python train.py --model="text-conditioned image flow-matching model" --dataset="simulated fluorescence microscopy of cells" --train_examples=97500 --image_size=32 --horizontal_flip=true --conditioning="text" --arch="unet" --objective="flow_matching" --cond_dim=128 --tokenizer="word" --vocab_size=42 --text_encoder_width=256 --text_encoder_layers=6 --text_encoder_norm="layernorm" --text_encoder_norm_position="pre" --text_encoder_activation="gelu" --text_encoder_mlp_ratio=2 --text_encoder_head_dim=32 --text_encoder_fused_qkv=false --text_encoder_bias="all" --text_encoder_qk_norm=true --text_encoder_layer_scale_init=0.01 --text_encoder_parallel_block=false --text_encoder_dropout=0.1 --text_encoder_inner_norm=false --text_encoder_drop_path=0.15 --text_encoder_positions="learned" --cond_dropout=0.1 --logit_normal_time=false --norm="groupnorm" --activation="silu" --weight_standardization=true --widths=[64, 128, 192] --blocks_per_level=3 --scale_shift_norm=false --attention=true --upsampling="nearest_conv" --init="small_normal" --residual_init="none" --optimizer="adamw" --lr=0.0011 --beta1=0.8 --beta2=0.99 --eps=1e-10 --grad_clip=1.0 --steps=5700 --batch_size=64 --epochs=3.7 --lr_schedule="cosine_restarts" --final_lr_fraction=0.1 --warmup_steps=170 --weight_decay=0.3
Rows from block 3 of the denoiser of a small text-conditioned image flow-matching model, named by matrix and row number. Rows with one number belong to one channel. Each number is 200 + 30 x the weight over its row's rms, rounded and kept within 0 to 999. All counts start at 0. After the name is the row's rms in percent of the matrix's.
After each channel's rows are labels from the 100 images, of 14976 (inputs lightly noised), where the channel reaches its highest value: "top examples" is what is common among them; "lies over" is the class under the peak. Only what is clearly more common there than usual is listed. The data: simulated fluorescence microscopy of cells. In brackets: how many of the 100, against the usual share in percent.
# convs0: first 3x3 conv (model.enc.1.0.convs.0.weight, 128x128x3x3, standardized in use, each kernel summed), inputs 0-127
# convs1: second 3x3 conv (model.enc.1.0.convs.1.weight, 128x128x3x3, standardized in use, transposed, each kernel summed), outputs 0-127

convs0.38,084,222,195,233,159,179,186,145,201,155,186,202,212,145,245,234,196,149,227,251,245,157,220,191,212,220,175,196,238,238,201,187,190,214,175,212,185,203,230,186,198,158,214,233,209,177,211,217,223,215,173,225,198,188,218,225,218,236,225,220,236,209,146,171,165,225,194,181,229,195,194,205,196,221,218,251,267,223,206,137,253,230,148,169,179,201,271,169,264,211,231,203,178,198,194,139,161,188,228,193,170,204,218,150,199,209,136,239,196,200,226,211,189,242,210,180,233,201,171,162,210,198,196,194,278,175,206,229,253
convs1.38,098,175,181,218,210,182,216,204,209,224,196,173,191,215,244,231,201,264,239,229,206,233,194,178,207,221,225,218,231,185,186,213,187,154,242,174,235,162,183,182,169,203,203,211,215,189,194,207,219,251,214,270,145,195,230,168,244,202,183,185,210,159,241,203,258,212,265,193,226,178,216,172,214,112,216,239,248,209,232,205,284,189,225,166,236,209,232,228,215,211,202,150,212,184,191,229,205,224,161,189,211,168,191,208,204,204,197,242,158,207,206,216,198,195,208,268,167,167,202,203,183,265,142,229,172,191,258,230,164
top examples: long thin cells (70 vs 13.1); yellow stain (45 vs 20.2)
lies over: nucleus (46 vs 4.6)

convs0.46,089,187,190,192,168,227,222,184,196,182,269,209,208,186,156,216,189,160,232,238,251,163,158,232,195,201,195,217,179,244,268,195,251,190,191,211,200,205,202,164,224,181,203,251,235,214,242,201,199,220,198,216,234,206,210,239,222,174,181,145,205,255,159,181,145,164,227,218,183,199,198,233,137,170,147,194,232,198,187,178,218,227,207,155,201,202,226,234,191,149,178,176,203,197,165,174,137,291,191,179,203,200,186,179,238,151,146,230,186,189,158,163,222,227,221,225,233,205,204,251,226,147,196,218,162,192,190,202,195
convs1.46,103,234,253,239,175,267,223,152,222,205,209,242,240,178,186,231,191,154,224,218,239,184,175,217,202,230,225,243,212,237,225,152,201,216,231,200,220,190,256,188,221,199,167,221,237,169,201,240,197,176,132,167,159,187,225,188,235,188,195,186,217,189,203,187,210,171,253,247,192,217,205,255,190,218,226,233,232,243,155,186,182,161,234,233,208,199,231,226,224,218,247,253,240,254,243,196,153,229,220,184,206,222,215,170,172,208,223,233,163,195,225,231,250,206,178,186,168,166,233,167,246,211,177,230,244,171,195,212,230
top examples: crowded (96 vs 24.9); cells: ten or more (96 vs 24.9); membrane rim (48 vs 12.8); magenta stain (46 vs 19.5)
lies over: nucleus (56 vs 4.6)

convs0.111,110,215,157,195,193,192,186,192,205,241,226,246,138,214,213,180,150,189,200,207,209,226,175,187,175,209,231,202,187,217,187,228,199,193,151,162,138,198,163,203,199,229,203,178,129,217,190,193,246,222,221,154,240,202,254,226,207,180,168,120,163,223,190,206,121,216,240,214,197,240,217,197,203,206,194,199,204,226,215,218,182,207,207,201,186,243,186,228,214,148,158,243,162,171,178,160,137,183,193,139,163,158,171,231,203,173,177,188,189,201,175,235,242,202,230,230,222,228,209,223,200,134,241,189,203,179,154,161,249
convs1.111,093,165,186,136,194,206,217,193,185,159,186,189,178,222,172,196,186,162,174,174,206,191,192,224,224,191,199,170,160,165,203,209,181,225,191,268,222,214,225,195,264,187,243,159,228,235,184,180,198,185,250,213,284,251,213,256,191,153,223,219,174,201,224,182,169,218,138,182,195,217,162,219,186,157,226,202,215,160,210,181,171,234,158,179,247,211,212,190,174,163,188,175,183,217,153,138,195,188,181,201,229,215,185,186,179,245,162,219,218,137,167,227,171,207,226,178,204,265,151,201,193,166,230,134,179,222,182,213,168
top examples: few cells (100 vs 24.8); cells: one or two (100 vs 24.8); ring around the nucleus (57 vs 12.3); red stain (52 vs 20.2)
lies over: cytoplasm (72 vs 28.1); nucleus (28 vs 4.6)

convs0.107,100,166,175,215,215,232,216,167,202,183,222,173,215,132,247,212,188,213,256,200,241,195,247,213,208,238,192,220,237,192,232,184,207,163,179,184,202,173,178,194,217,163,167,160,213,142,217,252,245,226,197,204,183,144,170,226,233,201,214,196,195,220,159,166,162,237,211,199,204,207,213,191,213,256,233,261,268,255,227,192,161,208,182,190,219,181,252,213,258,194,210,207,185,135,210,177,159,183,147,166,183,177,185,208,174,205,154,266,204,221,186,211,168,227,191,188,221,198,181,150,205,175,163,188,223,202,131,235,203
convs1.107,091,212,211,183,236,191,189,221,164,157,180,183,194,213,258,198,188,261,198,175,197,259,216,204,209,190,188,180,189,177,218,182,195,224,211,151,212,218,186,228,183,174,171,258,206,222,198,190,238,150,261,229,188,230,180,222,140,216,205,187,190,131,212,241,193,274,176,219,152,176,203,183,121,187,154,165,156,160,164,218,275,198,178,195,235,202,184,213,173,219,190,197,197,222,186,200,202,197,183,185,195,185,188,283,209,178,200,184,220,193,235,238,199,206,258,224,150,186,208,261,234,165,215,188,162,228,243,209,203
top examples: yellow stain (91 vs 20.2); few cells (88 vs 24.8); cells: one or two (88 vs 24.8); ring around the nucleus (43 vs 12.3)
lies over: cytoplasm (62 vs 28.1); nucleus (38 vs 4.6)

convs0.37,083,208,228,213,208,139,166,201,224,173,180,227,207,143,212,251,191,177,195,265,201,189,186,178,188,245,211,175,231,231,191,250,194,236,200,261,162,203,202,236,207,192,199,235,199,210,180,209,196,212,217,247,198,216,256,211,211,190,169,172,192,174,176,158,136,217,192,148,208,226,239,206,210,218,195,243,235,206,210,181,174,251,117,228,176,258,241,153,231,181,226,179,202,213,168,175,153,160,210,152,207,202,188,195,194,146,149,208,236,185,184,226,214,232,227,201,260,195,235,193,238,176,165,199,258,189,180,218,236
convs1.37,085,213,177,189,213,202,229,200,129,187,206,202,224,200,209,250,191,206,196,181,198,238,192,225,200,183,158,190,189,168,182,186,232,226,211,186,227,157,178,164,203,127,215,236,204,184,204,274,203,225,225,228,170,219,169,168,249,188,187,180,178,170,240,187,181,160,249,230,219,188,176,150,168,165,215,164,228,198,248,175,295,134,220,124,249,177,238,204,231,163,216,156,178,231,201,193,223,229,221,210,230,207,204,153,193,233,235,229,192,205,184,210,195,164,178,226,180,181,221,251,164,244,180,204,189,165,215,206,163
top examples: red stain (82 vs 20.2); ring around the nucleus (59 vs 12.3); few cells (58 vs 24.8); cells: one or two (58 vs 24.8)
lies over: nucleus (89 vs 4.6)

convs0.49,105,199,183,178,182,221,186,169,198,160,222,203,191,197,175,190,197,179,238,161,189,207,176,222,177,230,165,200,172,233,217,198,219,227,168,209,219,243,223,204,225,179,219,266,231,191,228,175,207,190,213,230,241,232,224,224,208,206,210,194,187,255,215,181,201,142,199,219,204,158,177,205,156,176,157,216,186,226,174,176,224,199,188,140,218,191,178,222,194,151,249,216,226,203,202,147,183,321,256,255,256,208,213,150,257,199,132,192,191,150,171,161,210,230,236,198,238,212,197,241,217,187,172,212,171,150,191,190,215
convs1.49,110,180,190,226,188,210,199,153,168,193,212,184,189,192,206,170,199,216,199,245,236,217,207,194,215,231,231,222,244,207,164,194,194,176,194,224,199,200,230,192,184,175,197,157,205,202,204,170,188,257,188,154,206,91,204,190,227,218,166,161,258,146,204,168,196,137,245,256,213,216,272,226,234,167,218,203,221,255,202,216,201,189,224,215,196,264,202,243,264,227,187,233,256,176,238,164,199,154,201,167,216,216,195,150,199,184,175,206,162,236,194,252,249,210,230,226,176,196,211,156,181,230,209,231,223,204,199,234,199
top examples: crowded (54 vs 24.9); cells: ten or more (54 vs 24.9); red stain (53 vs 20.2); dim (51 vs 24.6)
lies over: cytoplasm (90 vs 28.1)

convs0.44,105,185,192,230,195,248,227,183,227,235,253,180,195,181,165,226,189,153,191,213,223,193,116,212,192,198,234,215,183,230,251,226,240,212,154,192,160,231,220,200,222,173,157,198,192,190,246,202,221,197,184,209,235,143,213,237,255,167,129,144,200,216,157,207,208,204,222,245,162,228,186,216,153,191,165,181,242,267,181,226,191,198,217,134,176,197,206,258,239,204,170,210,209,198,213,201,175,197,166,155,180,178,215,186,204,181,173,263,148,222,209,171,235,187,213,225,253,200,228,223,222,159,213,241,210,203,193,221,217
convs1.44,092,254,222,233,187,226,206,235,209,227,201,231,202,256,198,161,225,155,215,234,242,199,184,254,233,191,198,198,184,216,237,202,187,171,164,195,196,214,243,175,173,176,152,241,228,168,201,188,191,189,198,187,206,223,163,281,226,230,219,228,187,199,189,150,187,220,180,203,220,188,221,240,153,193,193,218,241,141,187,214,222,226,215,257,194,212,229,227,222,225,231,265,248,177,236,139,155,181,194,211,216,191,201,226,190,199,165,229,208,216,232,256,223,238,275,195,149,245,223,220,219,184,194,228,223,254,189,241,229
top examples: yellow stain (98 vs 20.2); ring around the nucleus (89 vs 12.3); few cells (80 vs 24.8); cells: one or two (80 vs 24.8)
lies over: cytoplasm (97 vs 28.1)

convs0.98,116,222,186,254,184,208,207,190,237,256,239,193,174,184,182,224,204,125,193,263,207,164,117,180,206,234,206,186,188,182,202,231,199,217,128,195,174,198,227,216,217,150,185,179,165,184,181,175,213,250,158,202,192,151,204,225,241,174,145,141,205,214,130,188,205,216,227,195,195,254,231,223,173,217,177,190,248,259,190,200,232,205,180,226,179,207,238,211,237,212,200,267,196,193,239,161,162,177,223,166,184,173,192,230,216,193,191,266,219,225,224,209,217,156,230,219,223,204,226,177,196,160,198,214,225,203,180,224,217
convs1.98,110,267,234,194,202,200,209,266,212,201,193,199,182,267,192,213,229,190,151,201,176,246,179,282,193,155,200,157,155,203,194,204,218,209,214,230,195,204,203,169,223,223,208,233,200,218,205,204,188,155,198,242,232,265,220,218,160,231,235,233,156,200,186,214,200,234,127,174,210,207,166,194,155,216,207,172,205,84,182,232,221,248,184,187,213,205,176,202,192,194,218,170,198,232,160,179,207,215,213,218,218,170,226,237,194,229,247,177,203,196,244,211,199,217,158,173,187,235,210,237,186,177,232,218,205,244,234,169,246
top examples: few cells (99 vs 24.8); cells: one or two (99 vs 24.8); ring around the nucleus (65 vs 12.3); yellow stain (50 vs 20.2)
lies over: cytoplasm (61 vs 28.1); nucleus (39 vs 4.6)

convs0.122,109,237,205,202,220,185,195,208,174,243,257,172,212,204,157,239,241,204,236,224,204,196,214,232,218,223,200,201,187,186,221,221,207,197,188,196,207,196,202,168,193,226,203,222,225,226,184,212,191,207,241,207,206,217,178,210,190,194,164,173,189,205,206,184,174,201,241,197,251,225,230,188,194,183,206,205,165,163,140,184,228,231,181,224,198,153,224,189,154,186,159,187,180,170,195,187,181,116,142,149,169,183,71,199,130,248,248,276,278,240,237,203,186,172,194,213,179,207,213,213,188,205,240,174,202,236,203,186,196
convs1.122,105,164,209,216,122,198,191,153,217,241,168,210,236,116,220,235,153,175,215,183,248,209,187,206,181,221,194,188,200,239,216,145,198,212,204,196,194,213,255,216,185,163,186,159,244,149,196,202,168,227,162,176,161,185,174,187,201,212,196,199,204,223,193,130,197,153,184,222,178,187,258,226,152,225,190,212,209,206,194,190,212,151,227,235,178,148,218,212,234,182,241,220,225,246,240,190,189,240,203,202,204,173,230,233,228,174,181,196,186,182,216,183,223,184,163,170,181,170,199,197,240,237,157,252,230,116,197,172,240
top examples: cyan stain (70 vs 20.2); long thin cells (56 vs 13.1)
lies over: cytoplasm (67 vs 28.1); nucleus (33 vs 4.6)

convs0.64,104,197,223,182,200,189,198,208,207,135,181,228,219,176,189,196,177,213,185,201,196,198,166,220,191,231,199,142,203,207,204,211,197,211,220,179,215,208,225,212,215,205,230,202,241,214,234,169,178,144,235,266,213,243,215,186,177,198,189,186,195,181,212,183,194,189,150,185,127,194,239,191,181,227,209,196,188,201,169,231,210,209,177,177,189,225,195,156,153,152,242,241,223,222,182,229,191,262,215,252,265,217,232,203,217,116,146,137,154,92,192,226,195,206,228,156,224,200,235,222,260,189,183,181,171,199,167,179,193
convs1.64,083,212,198,219,252,190,195,166,196,187,218,203,220,231,194,165,174,168,203,199,213,241,169,199,202,167,225,238,195,231,166,155,202,185,175,236,217,203,189,192,145,153,202,203,207,164,211,212,185,162,168,132,161,153,190,190,218,183,213,239,228,199,146,158,199,152,233,213,226,202,117,180,158,180,187,162,204,279,212,186,189,168,210,203,217,232,232,177,234,216,146,159,177,158,210,134,209,210,245,191,140,220,189,97,190,195,212,183,214,256,181,223,184,213,214,177,219,197,203,185,246,213,173,221,188,204,195,208,233
top examples: red stain (53 vs 20.2); few cells (53 vs 24.8); cells: one or two (53 vs 24.8); membrane rim (51 vs 12.8)
lies over: nucleus (95 vs 4.6)